config.toml
image_size = 32
beta2 = 0.95
max_precond_dim = 1536
one_sided = true
cautious_weight_decay = true
final_lr_fraction = 0.01
weight_decay = 0.09
Rows from block 6, named by matrix and row number. Rows with one number belong to one attention dimension. Each number is 50 + 15 x the weight over its row's rms, rounded and kept within 0 to 99. All counts start at 0. After the name is the row's rms in percent of the matrix's.
# q: attention query, key and value (stacked) (model.blocks.6.attn.qkv.weight, 384x160, the q third), inputs 80-159
# k: attention query, key and value (stacked) (model.blocks.6.attn.qkv.weight, 384x160, the k third), inputs 80-159
q.2 088:43 49 67 51 33 55 49 28 49 49 63 74 57 87 61 77 71 49 39 69 75 41 60 44 70 56 64 57 65 29 35 44 34 82 61 48 19 61 23 42 74 53 58 63 44 48 57 42 55 57 21 61 66 39 51 57 27 42 48 59 35 14 58 78 51 39 63 67 45 54 16 47 59 55 33 57 44 89 60 43
k.2 085:24 37 61 33 57 53 60 43 52 38 47 66 35 33 76 62 86 52 56 23 39 38 71 89 70 42 63 34 56 43 68 51 56 81 58 81 32 34 36 43 55 35 57 62 75 51 44 63 54 31 42 47 55 16 54 54 53 55 61 63 08 71 39 36 46 54 55 53 53 56 62 63 50 49 47 35 52 83 50 07
q.3 108:15 57 56 52 35 65 37 66 51 64 33 64 33 72 26 49 54 47 66 53 40 37 55 41 60 68 39 63 37 67 37 63 58 73 40 42 68 40 34 56 49 38 64 38 50 69 48 26 30 67 71 42 40 65 42 49 74 36 25 69 60 63 49 62 43 35 47 93 61 35 77 49 36 53 37 37 62 52 58 42
k.3 117:08 49 69 61 42 74 51 46 33 57 39 36 49 57 59 55 20 65 61 55 71 39 35 76 72 50 71 60 45 53 43 65 24 45 11 29 41 79 49 53 44 35 71 30 32 64 54 30 59 43 64 52 59 75 67 50 66 70 11 46 66 56 47 22 34 34 55 65 75 60 79 29 69 48 38 39 71 64 35 71
q.4 085:62 47 58 65 30 42 46 61 52 50 35 35 25 40 54 39 31 51 36 60 41 47 59 67 39 46 57 50 37 77 58 32 61 32 47 27 60 57 70 37 36 78 47 39 62 81 71 22 39 53 51 40 27 93 35 42 58 40 39 84 55 59 64 25 56 84 40 44 32 33 32 31 40 30 72 71 55 07 31 60
k.4 101:50 55 54 45 23 57 46 57 34 34 65 00 42 24 67 55 35 65 53 59 51 61 57 33 47 56 68 55 60 52 46 71 67 48 54 67 52 97 65 89 47 42 37 56 51 53 60 15 52 72 34 47 57 47 43 52 43 32 48 43 66 70 68 59 48 60 49 66 47 55 50 40 59 37 49 57 52 30 74 71
q.5 112:33 41 51 32 56 48 62 63 51 62 58 74 68 40 61 76 67 36 39 89 24 42 44 48 84 61 57 52 32 47 29 44 58 62 51 74 59 49 29 68 69 43 39 58 43 65 25 40 47 52 58 47 34 56 47 61 41 47 62 71 59 99 31 44 52 38 24 64 61 55 44 22 79 43 53 63 56 62 56 32
k.5 095:38 51 48 56 44 60 46 27 71 41 50 59 47 65 93 66 56 60 53 71 28 28 31 73 66 53 43 48 42 32 45 42 45 55 41 22 38 68 33 16 67 37 30 41 51 38 39 54 30 35 50 58 60 27 39 55 60 81 35 60 45 87 56 51 44 68 46 41 67 59 53 13 71 78 27 29 64 59 50 32
q.6 115:48 62 54 60 36 29 39 51 39 48 54 58 67 44 52 51 47 37 48 54 35 63 38 34 53 56 52 80 41 48 77 44 66 59 65 67 44 65 22 61 37 59 46 35 44 50 49 41 77 84 50 38 49 28 64 45 99 40 51 99 47 15 44 49 59 36 66 13 64 34 60 56 36 68 73 57 55 66 35 68
k.6 126:64 61 53 45 41 41 44 65 60 49 21 39 56 51 53 49 44 57 46 70 61 46 40 41 83 52 79 51 42 51 49 58 61 29 63 74 34 79 52 85 51 54 54 45 55 64 46 19 70 53 37 29 66 47 62 52 82 26 41 76 54 14 62 49 47 47 56 51 34 41 33 23 52 34 58 58 59 56 53 71
q.7 091:48 57 48 16 23 42 50 63 86 44 91 56 44 48 38 35 51 42 46 62 54 29 42 42 52 48 34 48 25 73 44 45 54 44 38 42 78 64 81 56 64 48 42 48 67 34 60 42 36 64 55 45 34 22 45 45 73 46 79 58 52 62 22 55 40 57 49 51 07 48 33 60 43 61 41 73 35 54 31 42
k.7 077:51 53 33 81 67 50 55 50 72 28 90 55 61 58 40 31 61 45 60 80 49 57 45 39 78 29 32 42 29 44 52 37 38 38 45 55 66 35 65 38 64 65 58 52 54 26 49 55 43 65 53 36 55 17 48 38 66 50 45 58 59 54 25 44 53 76 22 44 37 36 39 18 43 40 47 64 62 49 27 54
q.8 102:63 28 61 46 57 35 47 53 77 62 68 60 34 46 11 51 55 37 24 48 37 40 52 65 33 52 44 68 58 68 51 54 33 21 27 68 43 63 99 46 62 58 41 56 56 71 37 62 42 68 56 44 56 69 38 42 20 60 61 43 56 95 52 22 55 64 39 33 60 53 33 62 36 63 44 48 42 36 37 37
k.8 095:65 39 48 48 46 45 50 55 84 55 63 47 38 37 28 58 12 38 46 38 53 63 41 31 35 45 53 48 54 53 51 39 42 41 20 69 59 79 42 41 42 67 28 69 51 54 39 72 69 45 64 29 42 57 24 36 37 59 65 58 57 60 52 26 63 52 39 87 51 35 52 36 78 56 67 30 48 38 63 37
q.9 114:50 30 62 60 49 31 72 60 21 31 38 34 61 53 72 59 79 50 44 45 43 67 48 53 48 76 52 61 62 57 54 65 55 42 54 61 46 65 31 63 43 56 50 61 37 56 37 83 68 60 57 62 71 40 32 56 21 52 53 59 49 40 56 36 45 48 69 54 91 53 44 65 69 47 71 54 45 48 35 59
k.9 111:68 42 41 45 52 35 65 59 56 33 31 48 32 79 66 55 81 47 34 27 35 42 56 58 47 83 55 47 58 58 46 60 52 43 64 44 35 93 56 57 37 39 34 57 64 35 32 70 46 34 39 73 69 46 54 52 39 63 73 54 58 41 59 51 57 37 79 51 78 41 61 67 55 24 76 23 63 51 49 31
q.10 131:45 60 57 41 70 52 53 51 51 46 53 44 88 57 68 54 44 27 37 65 52 48 20 56 46 39 46 60 38 87 39 72 80 63 60 67 41 82 22 62 66 55 25 34 40 31 59 59 55 77 52 52 26 23 63 55 82 43 58 38 62 52 52 40 45 39 78 55 55 51 72 32 53 64 52 55 50 44 66 54
k.10 111:80 55 42 43 45 53 59 59 40 29 52 51 89 48 72 54 83 25 63 64 47 52 64 57 65 54 23 50 40 62 42 72 60 63 56 33 48 79 54 51 79 64 31 19 53 36 41 43 45 47 49 77 50 68 59 53 71 57 58 43 49 67 45 41 47 73 58 48 55 50 48 25 51 34 07 57 62 26 24 54
q.11 093:63 48 56 53 67 60 55 54 45 47 42 63 43 35 52 65 56 62 56 67 23 50 90 64 54 50 43 57 51 47 53 49 47 55 39 24 65 29 44 36 53 45 33 42 84 23 34 47 28 50 44 66 60 30 21 41 40 52 42 15 66 61 27 52 60 88 12 60 31 59 45 52 51 54 50 48 50 33 12 28
k.11 098:59 47 35 58 47 34 53 63 71 52 51 32 87 48 45 59 99 37 39 84 43 44 34 36 42 62 33 51 54 49 40 48 44 67 68 35 43 50 42 45 44 46 13 68 40 51 48 57 42 66 43 65 23 42 63 44 36 53 54 53 50 46 43 82 48 54 33 37 31 53 54 63 63 25 44 00 35 31 57 20
q.12 092:63 46 65 74 41 33 50 33 26 54 80 48 48 61 75 64 30 51 50 58 14 39 43 55 60 51 50 77 48 53 54 46 71 41 35 48 31 49 42 37 42 48 58 47 92 38 57 12 59 49 32 48 57 41 53 40 39 42 56 91 68 66 43 59 35 58 53 46 57 44 41 29 68 55 46 74 62 38 21 14
k.12 089:41 47 67 65 37 35 38 44 36 42 57 13 70 51 61 66 45 73 33 63 46 50 41 67 38 74 65 61 53 43 47 37 52 49 09 56 35 75 57 70 66 28 67 64 49 52 43 36 53 64 54 46 65 42 50 43 31 21 46 86 67 67 40 69 47 51 53 46 78 72 56 22 64 45 46 34 63 52 43 31
q.13 093:37 45 74 83 46 66 25 38 42 47 54 35 50 32 37 28 35 44 61 54 43 26 53 66 56 57 30 56 48 72 48 56 62 61 55 28 60 49 86 48 47 38 60 46 71 41 55 72 43 57 40 37 50 49 56 47 78 51 51 16 70 65 46 58 44 27 68 65 47 47 30 75 34 66 45 56 41 43 40 31
k.13 100:40 41 46 76 26 75 75 57 18 59 26 55 40 76 34 35 44 45 79 27 28 71 67 58 53 48 17 70 42 46 72 36 49 35 69 57 68 52 62 48 28 51 55 49 37 56 49 55 63 45 50 61 19 56 99 47 70 61 62 46 51 72 14 29 57 53 53 53 72 20 67 55 53 39 59 65 68 51 46 49
q.14 093:69 63 49 70 62 98 59 54 45 08 22 46 75 71 26 14 64 57 43 30 50 53 45 30 59 61 45 33 64 33 48 76 53 49 93 32 26 59 35 57 54 37 49 49 38 42 63 28 54 82 39 67 50 43 51 45 50 51 54 49 57 42 43 59 35 39 52 55 63 61 72 55 44 63 30 46 46 49 82 48
k.14 115:71 48 52 80 74 57 48 55 32 48 61 48 52 62 28 33 88 36 38 60 57 42 72 61 53 76 50 48 51 68 39 67 52 61 39 40 43 26 37 39 62 51 64 51 58 47 46 20 33 68 36 84 53 63 73 47 45 66 35 56 48 00 41 66 44 53 49 54 41 75 18 42 37 47 51 55 48 52 15 71
q.15 097:52 59 66 25 91 48 60 36 53 53 40 38 45 41 28 71 51 40 55 50 58 61 44 38 34 59 46 53 61 67 52 53 42 43 24 41 43 36 73 32 48 41 49 31 76 40 54 65 37 40 34 12 43 60 36 68 56 27 51 12 58 12 51 54 52 36 57 55 57 42 52 44 62 48 46 56 45 48 69 55
k.15 097:43 43 70 34 52 31 81 61 36 43 18 21 54 70 61 62 55 39 32 44 52 46 39 59 51 37 63 61 62 64 89 42 55 57 63 37 49 48 35 66 48 50 40 37 39 67 46 42 48 62 42 54 33 87 63 52 56 76 48 35 48 49 22 49 47 43 60 53 45 41 29 37 63 19 53 34 38 48 73 56
q.16 098:83 60 42 50 28 67 52 59 61 37 50 51 83 47 61 23 77 65 44 30 61 53 59 57 19 52 55 67 64 55 58 46 42 44 64 26 70 59 28 42 46 65 64 53 48 54 48 48 65 39 48 29 56 16 80 42 67 62 55 74 45 03 62 64 43 70 82 57 49 28 49 40 43 34 38 60 50 55 52 69
k.16 090:89 53 28 76 06 61 64 59 72 47 30 51 69 52 46 31 89 58 49 72 49 65 45 38 20 64 71 37 60 59 65 82 58 85 60 62 56 57 50 89 57 44 72 53 09 62 50 49 51 71 36 46 61 60 84 48 65 31 39 35 48 52 69 76 27 58 58 42 57 43 51 50 40 53 56 51 35 60 60 65
q.17 113:51 53 51 30 22 37 60 76 44 27 52 56 81 30 36 15 54 46 54 53 35 43 63 45 84 48 46 35 60 38 50 38 43 59 54 66 49 77 70 43 41 30 47 67 70 52 47 52 47 67 66 54 50 67 67 51 35 42 46 66 35 99 62 36 67 36 30 67 40 39 33 66 32 25 40 48 45 77 48 66
k.17 099:56 50 45 74 63 41 39 41 54 50 68 72 27 47 19 27 39 58 44 33 62 52 57 43 72 52 39 49 48 42 52 30 54 68 59 99 54 18 39 33 31 34 51 60 54 66 53 36 54 46 45 38 60 22 53 53 33 51 39 58 45 48 76 40 71 57 43 52 48 47 35 36 26 62 49 66 64 30 46 61
q.18 103:40 49 50 60 54 48 35 46 45 65 37 49 24 51 69 24 42 57 56 34 40 38 61 66 00 53 37 59 32 72 44 50 46 55 60 47 39 29 60 52 73 48 72 55 35 50 54 54 29 74 42 47 47 69 68 41 08 39 62 99 29 44 49 48 51 58 62 66 29 37 65 39 29 38 54 50 41 48 48 54
k.18 109:54 59 40 71 19 75 32 61 40 38 47 33 30 42 63 41 78 54 63 25 65 57 40 53 45 45 62 44 74 60 50 73 43 44 69 48 38 84 58 52 69 27 76 43 44 52 56 64 39 53 26 60 70 62 60 49 36 24 55 43 30 65 65 24 52 42 48 30 32 49 59 26 46 36 52 50 65 49 47 50
q.19 107:31 26 47 41 64 71 27 58 56 60 46 25 46 38 60 81 52 35 28 93 27 31 47 32 68 63 63 32 49 15 52 40 54 46 63 51 66 52 21 41 40 67 34 53 62 33 36 50 53 57 51 58 47 61 44 44 23 50 23 56 55 83 41 63 51 39 30 31 43 50 67 53 47 68 43 51 50 53 51 48
k.19 106:51 53 50 51 58 35 13 40 67 45 26 68 33 40 57 68 55 52 35 79 42 46 22 58 70 62 57 55 41 12 44 18 27 81 80 39 50 41 23 17 43 42 52 38 85 52 35 60 27 54 63 55 63 19 53 52 58 40 53 52 35 41 59 67 25 41 35 27 40 57 44 76 61 72 19 39 44 50 52 44
q.20 091:62 42 89 65 55 81 52 52 65 49 29 57 70 49 33 58 22 50 48 59 40 77 43 45 48 43 55 57 56 14 89 44 45 68 58 34 58 41 47 54 48 66 47 42 52 49 39 42 81 60 61 48 75 53 38 41 52 64 46 50 54 27 32 64 52 78 73 43 31 30 45 43 53 97 41 56 47 31 48 70
k.20 100:64 50 51 60 46 19 54 58 79 30 47 68 30 63 30 63 19 32 52 54 77 45 54 63 45 50 46 70 48 65 47 47 53 70 67 65 71 82 28 45 67 47 48 74 62 52 43 41 53 98 91 75 53 58 43 50 45 40 72 51 52 46 31 70 56 47 61 59 33 49 33 50 76 22 53 37 41 79 33 62
q.21 087:51 53 70 32 42 59 41 84 44 45 62 74 27 37 00 51 40 45 69 49 57 46 51 35 59 71 55 46 32 49 56 54 77 48 50 36 54 67 59 26 37 47 69 46 65 54 35 30 70 50 76 35 51 64 57 55 70 57 38 55 52 65 30 39 51 33 58 47 65 39 50 41 36 75 81 41 41 62 43 72
k.21 096:56 45 48 52 55 46 50 48 45 42 66 49 47 52 39 43 00 32 52 60 67 35 52 30 62 59 48 77 39 54 57 52 40 33 63 57 65 75 57 67 51 60 62 58 39 78 38 24 47 28 86 51 64 80 46 45 60 81 48 14 65 64 25 25 64 26 57 22 99 69 69 50 43 47 56 60 45 45 73 59
q.22 116:69 51 62 92 53 70 67 93 62 25 47 38 30 81 64 07 83 44 59 61 42 49 43 67 47 60 51 40 59 56 35 55 54 65 40 37 54 69 60 63 42 39 28 53 75 55 31 00 48 65 50 45 48 74 72 57 38 53 58 53 61 65 55 11 35 44 58 37 54 74 51 47 41 60 93 83 49 38 54 45
k.22 106:60 46 57 68 23 72 55 55 48 31 37 47 32 67 52 13 99 53 78 59 48 53 68 63 61 74 53 58 62 48 29 67 66 73 41 46 58 78 40 41 47 58 29 56 36 46 33 03 27 57 72 68 47 65 92 64 44 83 36 52 64 42 42 53 48 46 56 26 45 63 38 25 41 79 43 39 42 45 10 25
q.23 089:42 15 57 31 29 30 63 70 61 39 47 73 52 41 68 57 68 55 61 64 37 60 45 45 59 47 50 32 43 68 28 54 59 73 60 36 50 53 48 61 66 48 37 51 61 33 52 41 49 53 37 25 50 82 43 60 16 28 47 93 45 47 42 67 39 63 64 58 62 46 42 60 38 51 60 71 50 49 73 13
k.23 083:29 39 61 39 20 57 60 52 27 32 50 59 58 26 91 64 77 80 52 46 49 54 37 49 65 51 51 49 54 47 56 76 40 39 48 45 58 79 54 39 65 34 20 51 57 05 44 63 53 52 26 63 77 30 57 54 56 54 48 82 42 61 56 50 40 52 54 48 35 39 63 60 48 64 19 54 62 36 51 43
q.24 115:74 55 23 44 23 34 71 71 64 17 44 66 38 39 56 19 63 84 46 25 45 62 52 67 53 51 60 26 70 45 64 55 27 80 43 63 47 24 35 35 36 40 45 42 44 46 56 33 44 80 44 72 72 63 61 51 17 57 45 67 45 35 58 51 47 36 59 51 39 45 50 50 25 51 44 54 56 36 54 67
k.24 102:72 41 39 48 37 34 52 63 44 66 35 55 22 24 27 27 64 68 53 43 56 52 68 44 78 43 50 09 49 54 68 63 43 65 33 80 72 60 43 48 44 46 83 56 40 64 41 53 47 62 67 38 67 63 61 58 32 27 26 43 51 35 68 65 52 47 64 59 42 57 49 26 37 59 46 44 39 71 56 61
q.25 102:75 53 34 12 46 63 45 65 46 59 77 69 83 52 39 56 94 23 60 54 52 63 58 59 64 45 58 62 31 46 43 42 70 91 36 61 19 81 41 55 70 75 49 32 49 40 51 54 65 54 57 45 61 47 60 49 74 60 60 86 48 54 59 55 65 44 68 59 67 54 46 35 26 33 28 36 43 73 39 40
k.25 101:50 46 35 64 61 55 52 52 19 50 54 77 56 23 39 60 82 44 45 51 70 45 58 39 26 32 66 56 50 47 28 58 52 57 46 57 52 73 49 30 64 42 47 66 37 49 56 30 45 53 54 40 66 44 41 47 59 67 39 48 65 53 46 35 46 54 71 51 61 59 62 42 44 70 04 41 47 24 25 65
q.26 096:63 48 42 24 69 57 64 55 46 47 19 38 90 44 41 63 72 55 52 61 62 50 51 60 16 58 51 78 20 87 47 54 30 65 46 62 42 11 36 45 72 34 53 48 25 59 67 50 65 67 53 54 54 23 15 46 51 50 77 48 43 24 50 70 69 58 53 22 45 46 39 35 51 64 47 38 51 28 59 53
k.26 094:72 37 33 72 53 70 63 69 52 42 47 36 53 63 54 59 88 65 58 60 67 41 44 50 37 38 62 48 54 70 50 51 45 73 65 38 57 39 54 64 79 39 54 41 60 48 57 35 39 48 14 53 60 33 42 48 55 45 42 34 42 41 67 58 52 50 52 58 22 51 24 64 46 00 49 31 61 26 60 33
q.27 098:47 41 61 47 39 52 50 44 46 45 28 50 31 33 57 44 34 58 45 37 35 37 60 36 74 41 47 41 45 36 50 39 62 36 42 78 51 59 61 32 50 45 75 52 48 51 28 58 69 46 67 55 27 52 65 55 23 61 79 50 50 87 56 32 40 55 35 62 61 49 57 60 31 59 45 70 61 62 25 31
k.27 092:52 46 36 31 39 40 46 31 45 32 27 29 38 47 64 52 31 76 67 66 46 44 58 78 62 52 35 34 42 49 38 63 43 50 59 54 35 43 86 57 70 27 48 47 71 46 59 86 39 39 90 52 29 28 68 58 26 48 60 74 30 70 61 53 55 36 56 41 82 57 38 72 46 81 43 50 40 57 47 38
q.28 102:49 41 68 73 42 44 28 42 72 35 63 62 53 64 28 60 33 39 20 64 54 35 39 66 55 48 46 36 34 33 56 39 30 52 35 38 46 52 83 62 59 49 39 25 56 29 36 42 17 27 46 45 30 82 51 49 71 42 48 30 53 50 56 32 52 30 40 70 45 43 37 53 43 64 73 78 44 36 66 73
k.28 083:32 53 63 33 39 48 41 31 57 39 45 86 28 40 36 62 61 59 72 45 45 63 55 12 91 39 48 55 35 48 81 47 59 40 50 65 62 29 41 26 39 54 17 43 48 40 41 30 51 28 55 27 15 55 45 59 77 64 48 51 61 43 42 60 45 41 42 65 27 31 21 79 59 67 36 58 56 58 56 68
q.29 094:50 43 48 52 38 52 44 68 54 30 15 07 58 21 49 40 72 63 38 50 19 44 47 27 70 51 62 39 38 42 52 66 77 28 47 54 58 58 70 53 40 54 48 58 61 30 48 05 49 33 44 11 48 75 73 50 33 64 21 20 60 58 45 65 47 29 53 53 27 49 35 48 49 51 42 44 53 69 29 51
k.29 093:78 50 37 60 58 49 38 48 42 34 55 58 66 43 67 40 78 61 44 51 47 56 65 59 54 63 53 39 33 36 48 64 49 64 63 20 59 34 62 52 16 35 59 36 36 46 40 31 28 32 72 28 49 74 54 57 42 40 45 39 64 65 32 78 44 51 65 26 62 63 22 89 26 49 50 65 54 52 68 55
q.30 108:47 54 27 49 16 76 21 51 45 83 48 38 42 68 25 39 44 58 43 27 63 65 67 57 48 48 47 62 30 05 66 52 31 26 43 52 48 30 47 44 52 52 95 55 55 49 50 14 41 56 40 65 46 58 64 42 73 56 48 48 42 49 50 56 44 39 45 38 57 43 35 67 44 61 55 61 56 59 40 47
k.30 102:61 45 37 70 13 69 18 45 41 58 37 73 51 33 24 38 18 48 39 33 53 48 54 44 50 56 48 65 30 37 62 36 49 36 69 65 62 14 33 36 28 54 79 64 45 54 57 09 55 52 45 48 46 54 62 54 64 52 68 60 51 28 73 69 50 45 63 38 83 43 46 55 52 71 76 77 42 77 68 65
q.109 099:31 32 65 28 38 27 45 61 79 51 32 58 36 47 59 70 67 60 76 51 22 30 58 37 85 51 62 57 64 38 50 51 60 52 44 62 54 73 39 63 38 50 39 58 58 61 34 67 50 79 35 66 41 44 55 60 31 44 63 76 56 93 54 52 52 22 26 60 37 61 59 76 60 01 44 35 41 63 25 57
k.109 109:47 47 42 32 12 48 33 50 56 48 57 57 42 75 87 50 78 55 46 21 28 32 50 82 70 63 22 65 40 47 41 46 71 99 43 48 24 41 56 52 58 36 32 34 49 53 51 58 42 56 29 78 49 61 49 56 43 26 31 67 51 52 84 60 55 35 50 50 62 54 36 68 61 33 51 56 62 43 52 46
q.110 111:58 50 36 45 68 40 48 45 52 70 58 31 57 19 52 67 12 22 39 69 58 58 57 53 84 27 44 21 51 63 42 47 48 34 39 46 55 89 60 66 62 47 33 50 44 44 65 59 51 46 64 54 62 53 44 44 64 37 68 16 54 66 70 58 75 75 20 60 56 52 69 41 54 29 36 58 51 43 38 31
k.110 120:43 51 47 38 91 40 53 41 38 76 40 37 50 78 45 54 12 46 59 58 25 57 52 94 35 21 39 69 42 52 58 20 68 56 46 88 59 38 51 59 67 48 27 50 47 51 57 49 50 54 48 79 45 49 11 44 56 63 60 31 71 62 52 42 57 66 45 25 40 39 44 42 79 37 42 27 40 19 30 53
q.111 113:51 50 55 61 66 69 59 50 15 21 82 99 38 34 42 72 73 49 47 44 54 48 57 50 39 61 63 61 57 46 55 51 49 77 53 88 57 19 22 27 35 44 39 47 82 63 53 58 55 60 65 41 65 71 33 46 00 22 53 23 29 51 23 44 58 60 38 34 56 45 47 62 69 77 51 32 44 23 55 45
k.111 110:73 57 36 22 21 55 40 32 57 23 40 88 34 33 72 70 56 51 38 16 56 56 55 58 35 39 69 34 55 30 63 50 33 67 77 40 43 25 33 54 45 49 67 59 57 46 53 42 56 55 40 59 63 43 40 46 32 50 68 30 34 59 27 76 65 41 45 40 40 43 44 77 32 94 37 48 40 52 99 40
q.112 088:23 64 51 58 28 60 13 29 49 28 88 76 54 29 71 29 26 52 34 32 57 48 47 29 63 54 59 44 33 29 56 43 55 61 57 85 79 46 33 49 48 48 59 43 27 66 45 39 57 32 38 59 38 54 51 55 70 60 24 39 36 73 35 50 46 62 30 43 69 62 51 61 41 71 57 77 45 70 38 54
k.112 100:43 47 46 46 29 65 52 42 10 50 79 99 59 51 46 45 82 44 59 51 44 38 62 41 45 45 50 64 28 22 40 32 40 73 72 70 54 67 00 55 45 61 76 63 49 54 50 47 69 75 65 46 41 32 70 52 51 69 41 53 41 30 41 55 37 46 49 41 70 34 52 53 60 58 20 50 47 80 21 53
q.113 099:36 34 45 33 70 50 65 41 44 58 68 50 54 49 53 92 69 36 43 74 50 52 49 44 55 27 40 57 26 51 53 73 27 50 48 50 64 50 64 68 80 41 33 51 23 41 73 87 43 44 70 53 82 53 34 45 27 49 33 25 70 52 55 31 68 55 48 63 40 33 51 45 65 13 42 41 47 60 22 31
k.113 092:50 46 38 45 58 34 48 58 48 40 71 13 32 70 75 75 08 52 26 36 52 47 41 54 57 41 45 44 41 33 47 45 68 42 28 48 44 27 69 56 34 45 46 42 47 44 54 59 33 92 81 56 48 46 25 57 51 57 38 52 52 80 66 60 68 60 46 33 29 41 34 43 72 63 55 47 56 46 45 25
q.114 082:45 31 49 62 45 33 33 55 46 50 58 86 63 57 46 68 50 50 59 70 32 56 69 47 90 59 53 56 42 34 59 23 72 57 42 87 52 84 37 42 71 72 60 43 69 64 46 38 37 39 55 54 45 34 38 46 47 43 40 72 39 78 45 11 45 87 54 56 49 33 63 50 37 62 84 69 55 57 60 37
k.114 078:64 53 44 46 33 55 65 31 37 64 51 78 31 42 35 57 26 36 49 41 47 52 37 40 38 60 48 43 41 27 49 19 38 65 66 67 28 52 34 37 57 53 46 49 35 61 49 50 82 66 52 40 50 61 19 47 43 46 42 79 30 40 58 67 38 51 36 56 60 44 45 52 63 80 38 51 36 51 34 41
q.115 104:47 51 41 71 33 46 56 63 25 42 55 62 30 23 61 50 90 70 35 50 26 61 61 38 21 64 58 38 62 46 44 75 40 49 53 41 67 38 47 41 82 44 55 46 55 48 49 15 35 74 35 48 67 70 47 38 34 48 56 18 56 43 51 40 52 57 73 58 63 38 22 44 60 06 66 27 50 40 45 49
k.115 106:71 38 49 67 32 54 52 50 30 30 47 41 69 77 62 53 80 66 67 58 33 64 84 65 01 62 46 64 57 25 57 89 56 44 54 32 72 70 42 56 54 38 44 87 59 46 55 37 24 46 39 81 47 52 61 43 41 42 39 59 47 32 46 47 42 47 57 30 64 38 67 46 45 48 70 61 48 49 40 40
q.116 107:21 47 59 44 59 77 55 91 52 44 40 38 63 57 46 44 71 64 56 38 65 33 65 45 74 34 53 51 42 52 27 45 54 56 45 62 52 41 29 53 56 48 81 60 38 65 47 63 53 56 65 47 38 65 48 64 25 38 35 11 39 90 54 67 48 70 27 67 56 51 38 68 30 50 58 23 45 53 40 50
k.116 110:68 46 53 50 62 58 45 26 39 34 72 65 45 44 48 40 93 35 36 51 40 23 58 58 54 52 45 41 52 62 62 26 52 85 54 53 38 34 13 44 48 74 34 43 48 26 69 66 39 44 86 85 42 68 51 48 36 63 26 51 30 68 23 61 57 44 42 55 73 62 55 51 57 99 56 31 45 52 21 51
q.117 090:51 38 54 50 43 19 30 53 39 55 52 48 32 47 57 62 41 61 30 47 23 58 42 46 78 50 54 34 66 34 51 30 79 52 43 52 23 65 47 48 26 52 55 64 41 52 38 33 34 51 49 49 50 51 64 56 26 55 72 99 40 49 52 63 53 62 35 34 67 66 43 42 37 71 46 63 60 37 55 54
k.117 092:50 47 53 51 78 32 71 39 26 50 43 44 54 73 55 53 40 45 37 45 41 48 47 76 64 84 63 75 50 41 47 38 34 77 67 56 24 68 21 54 76 25 46 53 58 35 49 34 27 34 43 61 66 64 38 54 29 43 58 69 52 60 66 56 43 59 39 28 67 62 45 74 58 44 50 48 38 51 48 53
q.118 095:59 44 53 44 67 63 51 45 58 41 30 46 46 68 46 48 52 55 29 72 50 40 76 42 22 45 50 54 64 52 47 71 56 79 68 16 44 23 51 47 73 63 52 50 60 39 64 36 56 73 37 54 57 85 41 56 50 63 55 10 53 66 45 54 38 37 56 22 23 62 30 50 46 32 41 46 43 11 79 65
k.118 102:66 44 45 32 63 51 75 52 94 47 40 69 84 43 65 52 45 66 40 40 71 45 63 41 23 41 43 39 47 46 45 53 50 43 64 17 49 45 77 87 30 53 58 30 33 52 50 78 41 39 30 58 39 48 51 49 52 60 47 48 65 66 54 64 49 51 60 60 64 44 33 29 85 52 32 02 59 67 90 57
q.119 094:55 55 62 49 49 58 63 62 35 35 45 23 30 63 29 28 52 69 50 61 41 60 62 44 61 42 42 45 77 34 54 49 57 46 42 38 63 59 30 59 55 45 65 49 62 49 40 31 44 40 39 66 31 32 50 50 49 48 63 00 61 76 34 37 39 60 54 46 39 52 68 36 35 46 75 62 52 47 56 54
k.119 101:51 47 52 66 27 47 68 47 40 45 43 38 88 67 30 35 37 49 64 54 29 41 61 33 12 43 49 51 50 55 61 62 36 25 58 38 41 61 79 69 67 50 28 55 47 33 42 70 54 48 41 60 33 66 60 43 55 80 61 50 82 97 36 24 48 47 55 34 42 44 73 45 41 41 41 60 50 39 51 54
q.120 099:60 61 62 41 53 44 47 43 28 56 30 38 68 79 59 67 42 34 36 71 38 37 47 17 41 60 56 78 46 39 48 32 51 58 54 29 26 56 38 79 32 64 58 75 77 27 33 45 43 51 62 32 42 61 31 49 41 64 57 55 46 53 44 47 56 47 33 54 48 36 30 44 84 76 56 46 55 24 89 56
k.120 109:41 57 60 38 59 35 52 54 50 55 80 60 45 04 33 59 40 46 33 50 65 54 40 12 74 67 49 39 42 64 49 21 33 20 52 28 43 57 57 12 26 85 55 51 55 51 43 47 74 34 56 08 35 77 16 45 34 59 43 45 56 75 52 11 38 49 34 38 44 59 46 50 74 55 38 44 41 49 67 70
q.121 094:81 62 51 58 51 57 44 57 80 41 80 67 51 45 62 27 53 46 50 76 10 43 58 59 81 44 55 44 79 40 55 38 68 27 38 49 80 59 54 57 32 65 50 58 64 33 39 45 42 55 44 54 51 44 69 51 84 47 74 72 57 81 44 53 49 45 34 38 42 44 32 38 17 40 73 63 48 47 63 42
k.121 100:76 53 38 56 40 60 74 41 31 92 56 50 40 60 23 27 29 51 39 64 67 55 62 62 52 45 41 49 30 34 56 68 50 35 44 21 61 34 74 57 29 33 45 42 57 59 50 40 48 40 46 56 56 81 25 45 67 51 52 50 56 17 69 40 39 57 50 63 43 30 30 86 58 16 42 45 60 51 50 85